A small contrastive image-text model, trained from scratch: 12200 steps.
Rows from block 7 of the image encoder of a small contrastive image-text model, named by matrix and row number. Rows with one number belong to one neuron. Each number is 500 + 40 x the weight over its row's rms, rounded and kept within 0 to 999. All counts start at 0. Numbers have three digits each.
After each neuron's rows are labels from the 100 images, of 14848, where the neuron reaches its highest value: "strongest on" is what is common among them. Only what is clearly more common there than usual is listed. The data: drawn branching plants.
# fc1: MLP up (encoder.blocks.7.mlp.fc1.weight, 480x160), inputs 40-79
# fc2: MLP down (encoder.blocks.7.mlp.fc2.weight, 160x480, transposed), outputs 40-79

fc1.228:513456476556459445450457491543476549408457521541576503501566501571518462541490482460481563435509499476538538530545510487
fc2.228:527548502463543545438488502503520527528453421577529484520531496538484498462477495524577525517477494428467585474493462494
strongest on: two-way forks; spreading

fc1.134:544478540524465473500513507450503395563564529505530489558530498527509443525442457453522491417517544505423572488520491520
fc2.134:482429479580490524540546475486448460475513499478526503490442423481492481521464489482462514546572460531500436504510446549
strongest on: three-way forks; drooping

fc1.65:480535501503441451475418560414548526490531469558508522505538570490556430499544406495541459539537512500443471518487460511
fc2.65:503439555513536444455501472497487559533543540461583462480395489586485531471526545499485465463475411557570538476506562583
strongest on: leaning left; red berries

fc1.15:502540462469480539488496504474479473479455525511488523421518458443528515498437480502526458517520546518431528580503473545
fc2.15:535549475586479530481484484444491480469509548456535467530526503530532541478488466502398526518590513501468464576476456475
strongest on: bare; spreading

fc1.359:486505529440520477474498519478485439457528413527496519530535466497501514503501551445496505428474537516443478556563501483
fc2.359:478415493532487464527543433511502463463510531405487528533452449488486528450557486456470465484581458494553444484493551555
strongest on: leaning left; wide

fc1.306:490451553479471502527467537468545559450517539534520627511497493602523505485550452483488502506559546486438453501504465517
fc2.306:475508519459451534552541483458575552501466476496476568475440443507429477525452524563539463460505357526565497506572522518
strongest on: two-way forks; spreading; bare

fc1.224:503467451559499468546480548490463506456477446514588447479450415470502501488530492496539471496499499501537463514432502441
fc2.224:446489468470533490480482509583491497531449480469515540447440463495446469547485509489503440500549499655576475450525511466
strongest on: leaning right; drooping

fc1.388:473544462536497517542471545510527448485494487520511532466466513554420555550484501514526475499550585527433486486446506377
fc2.388:537516521561479553452533525451502536468501549474515500528435460533483524487491497493448476486537480470478406567462440505
strongest on: bare; drooping

fc1.251:548490453492518511522491475549525541530507517485485543517529467438470508583457502453442461471525545490468520504427458446
fc2.251:522478530494465435545596523484504551441506461532455478532575443449477502516406452510532506418522458386491494456532504492
strongest on: night; wide

fc1.343:537395395528528486473483469498550523508463503448514517476572511526475502520555490480569476486503520479441431516508515494
fc2.343:460438536476490499456512566516484477493497438551563426441428465494463458533440507568512474532513478547487520491579450570
strongest on: leaning right; night

fc1.19:476497495504526494513529488554511418534567519590507512529527481454557483455495498516462485533499500479487504619493507502
fc2.19:527460569474534425428521548548477552550532517532484479456498486544465533451454500525536510511472529517531569444511542512
strongest on: two-way forks; pink blossoms; narrow

fc1.4:475479458540490535457505523469541501527500502553546454423458528458494520501478481556410440438464504419491566515527528554
fc2.4:557563479466529533508471488493526540503479496548488535515511512491503479525483547505569548401414473452483523516482524402
strongest on: leaning left; narrow

fc1.227:571543452507411391555488494546485444590496512469504529537513469549437459551522466479524443432484480498455468472504453490
fc2.227:520532540528435579438507566408546533448489523494488515483476462487505529547445509535482538523521454484405441572439443504
strongest on: two-way forks; leaning right

fc1.163:503461462495509478536489507387566536507531448520479523529458410499503450530538462538460527520544501541500436472522459555
fc2.163:513569475466466515575488492456552605456408494523460578547522445461489531481475578472512444533432505511476456534481449475
strongest on: white flowers

fc1.288:553448500407446467482467537493535477437482478502589553539431480548452492498459454463484507523554536472513538510398524618
fc2.288:513437530452506453513591498495484495465551500540484485567547512531544493448554382495459451511513545494435493455555422591
strongest on: wide

fc1.291:492496426524520500530504529538463519485526571564588563440509559509516529585471454532444501544520569467496470533489544475
fc2.291:547482506513545564488459464476518451534559519454562461476423496559500445505494510531530450493501428504501458508534486501
strongest on: red berries; wide

fc1.275:458576509520550460512480548458440505567568551526425571542617502522452449517474545469533433460487551433503517484467493529
fc2.275:480445492540441506510475430529449473498481520462542434459509487446509457526464441491514483539586462444462560489573452511
strongest on: white flowers

fc1.272:516532459529536420520492466509531451419501434517435517427532501449563519523529506459465450505511449520478467492541453523
fc2.272:402498431505525490499466480492474496495471566499485487520463528453523503461543566457439524509559480721556526488490466517
strongest on: white flowers

fc1.456:471418517517535490526514569480453548478479528537496458506537453499438577567547503564475512513569542459488468531516429479
fc2.456:508580515481541486426516513442541464491567505523518473559533587518535488466581498546454525476488468558421541468526502485
strongest on: spreading; red berries

fc1.400:563528483502520445499473472510489539444526521509517539524591432551497520525469486476572569474514442504510528485492524461
fc2.400:461600489478451532487545476448489531544443453543518530536576517445510455500546452529502505466518555575472520496489500444
strongest on: spreading; red berries

fc1.285:524576510530426518537448465553471488479564528516493506551488395509557498539544518458452531526491516507467491536450531519
fc2.285:518522434593474517486469491477475506477556505501561445495530457469498429514490526521486533532488517543451463544483415445
strongest on: white flowers

fc1.439:530483506538505517447495453493558492504467417466496543489524500430538517466513488546520486502505554489507504472512481542
fc2.439:416547468506467495480549492470489549506484525493514563508516456506450550466455555482489506474477488596566515538490544420
strongest on: leaning left

fc1.280:555488532482454513577499494473490442496462529559512515472539490573455495549458493495482483512533407476465528501497364484
fc2.280:526507467458593487479500488525583468506515452587480511452459518491462539510491530530449505391522508479464557459554501501
strongest on: wide

fc1.48:500554510559490544559477417481541480508507486561475586529503437503489496512524523507557425513443482476453548446481451441
fc2.48:508479507480500470524555425501486485565511481502554512507517440466444542401501563441566515496497481451496488475473500481
strongest on: night; pink blossoms

fc1.97:469510493490527582418453448474423466489504587542423502520525431448533496606413458493486521510515499439458472476510500513
fc2.97:562504506471482542511478448445452477532477566463506452552559538468511470454585498432503450578505632463412503515509383524
strongest on: two-way forks; night; white flowers; habit: wide

fc1.279:535518488583440511540539555472484558437588517574484458429505533446531498493422515565460621493496451502487492533535518543
fc2.279:491481513549464523572512497455475466438470543436518432535526512490512509445433459480473520551540468511537453591448462472
strongest on: bare; spreading

fc1.149:556503521514532480526476497473480534447496432504491492489495487543464540522437494568485507477549499483499504541576443514
fc2.149:554488561460530539432532582504513537502481443597545465467535464560534488509456459545561551473436439452416492486521433492
strongest on: red berries; narrow

fc1.185:543523468591498549547463482528427507516474445501484488462499512485513556510554523508518458500514496557530513478483467554
fc2.185:472523573480504538531489541488506469550474505551459497460539547495505520488420475547534494518463434653543544525518494541
strongest on: spreading

fc1.294:510463440521471467523462590562519469568532487563592453499529446529461398541509506486492441501548516498487524523492525512
fc2.294:525461511589462517461556545460489460458552546509547457524516468511521523530403483453508494529554526590543434541524504507
strongest on: three-way forks; bare; drooping

fc1.234:528495536470592502456476512471426410520502521583499464462551571470477517558466475449511556453495496540496475544525438499
fc2.234:561441542511548496527480412498478498479551599453484493523463483503530496442522477453478487473488439515516471481473521546
strongest on: two-way forks; pink blossoms

fc1.40:551557455438509499505460535476492530557436525505581489520506526563513463508491455520528567534504512483498467594506431482
fc2.40:532501555459558501435516424498518479539537443553556472518535536530560488519533490513522506504447533508465504449497483467
strongest on: red berries

fc1.332:545497455498489509465461464466562413526472545521502496510520496495513506565531519422561470477544439530468480552482495458
fc2.332:485445486557527506498567464470555495505507518500499456537503476472505562395504453463454523486545488490514485480496471564
strongest on: wide; bare; drooping

fc1.29:470530520514505462547439530560508368550498471500555528512517498484452461553519501494505485472513566486465569517485534493
fc2.29:490484552538435487486511477499421538535533540450525445491520492525494512571474471481570494426575492419532476552555518525
strongest on: wide; autumn leaves

fc1.324:501470432489585424532490465579553459472532516562442431486490491515553545538486472516453427508505508531501538497528510510
fc2.324:463551488559461513567488518452488539492483448527526521531548503505509578498428469518513529524464517536508532520528484474
strongest on: white flowers; leaning right

fc1.67:510522474481534505561452515498514480573538461509545516523463535514458460538421465499483537516521529506554542457469467515
fc2.67:498490497481480468531556491516506548501530517532458514558565501457548468475503439471531408495441491580480513485524504464
strongest on: spreading; green leaves

fc1.129:499474570539489481524454601491455502489486483486520476514493463503478485568481429420538560513527498511528424473450500436
fc2.129:514394563526506464488542480516551476531531478526558436491450476584502505484477467525502519467571529654530456456534447553
strongest on: leaning right; autumn leaves; red berries

fc1.126:544446523498523515497474479513497532539592473505555424520531441480561554580381484528496547469465494496531482515526469521
fc2.126:457463564435520497514523466495455449537540531467539512476537505554475531554537498516446441531521474571508545406564497511
strongest on: wide

fc1.139:480437484513529556577473498556568487502518480597545494514502475486474517521447417541520515511532450466491504496439478472
fc2.139:431524511524446536534541531494528523498480409494475533527521485497480542509462487510459496508579512597510521533498520473
strongest on: white flowers

fc1.276:519473461488478517473441518470521488513543507524555543421492471559478518526469471479509550531489480533477484426475483561
fc2.276:450517543455551464482482422493440425537492485466463488524564542421536538481551463470466480488588468589550546470519548585
strongest on: wide

fc1.182:500531483537503488518474514492494456509446459444468536500503544503611539473489500515453472531501510457507473500517465524
fc2.182:467512576463479409512550518477496535490459540520452516507570493471482530490523488473510489506486519663555531466465497508
strongest on: leaning left; narrow

fc1.127:535553456479473448569454465484515524558505473461529466506518425490460444476555424509469547488537513494504469488507477522
fc2.127:481479514531476496553529482441515545494460545490494470497506527501542498485452509539454486475510483702541516532485512472
strongest on: bare

fc1.471:542475476506555489519442537579501469512538510469517551504496499520450479573488470524482514533514505467506511508481478550
fc2.471:536449442511585457477494502560441483570552550501460414493518463496539504459503431453598549500525528560539514458516474511
strongest on: red berries; leaning right

fc1.293:470583493453494460511490529456522498445447475551475505447499507428532542524520518535490426530459617475484521498454517544
fc2.293:412545534473429510520558527401486480463406479539470489508563485476497525456421505505487587453513465576494501583516472526
strongest on: leaning left

fc1.147:556504469535461476550537475495514525547483531508460500509521519501478555531441430482515470517543572515473483486505485396
fc2.147:577455577498496517529611449505485554522537507508580506513484414548478505520537519488485506497419523513495467463458475438
strongest on: two-way forks; spreading; red berries

fc1.378:555544519458503470547506548478486473516487510523491609477559492510529547530462498533477462543512565462502529487491505489
fc2.378:476497458510542470444463508539488492565567479527562486483521531530515482462529479466491451529546598642501544442528432489
strongest on: red berries; leaning right

fc1.157:491482519526453455519458429516556525486584474503535437494488563473553565535541467430488515483498496475497448484471438414
fc2.157:502464533482527452526542492555445536493573489550492518531567479496522472458562424476529463548448570441476460456481491461
strongest on: leaning right; spreading; pink blossoms

fc1.204:501517564454481504542416455523576547431458497526512513465551492515470578484486373504530471471552512490463496499507483521
fc2.204:434520487537443543522559562451504560454470455513440552562530470466502596565476489493460508527549491565480550515457487440
strongest on: white flowers; leaning right

fc1.273:478490471549544412498512483615556493516562516489466521487532444485533493463552480436534456495542533505521466473533459506
fc2.273:416502482492484601439507465413524496491457484476540444554504446516481527448489518451492565482552468510465497515513385552
strongest on: leaning right

fc1.433:477530420510512481445503505431408528547576458576554488461449505457502586499510494482393460459509545474552512509476498481
fc2.433:560546601458584493457439471530579524525480466545444529495502543479493537478496498529526478448508478528482525503477550518
strongest on: leaning right; bare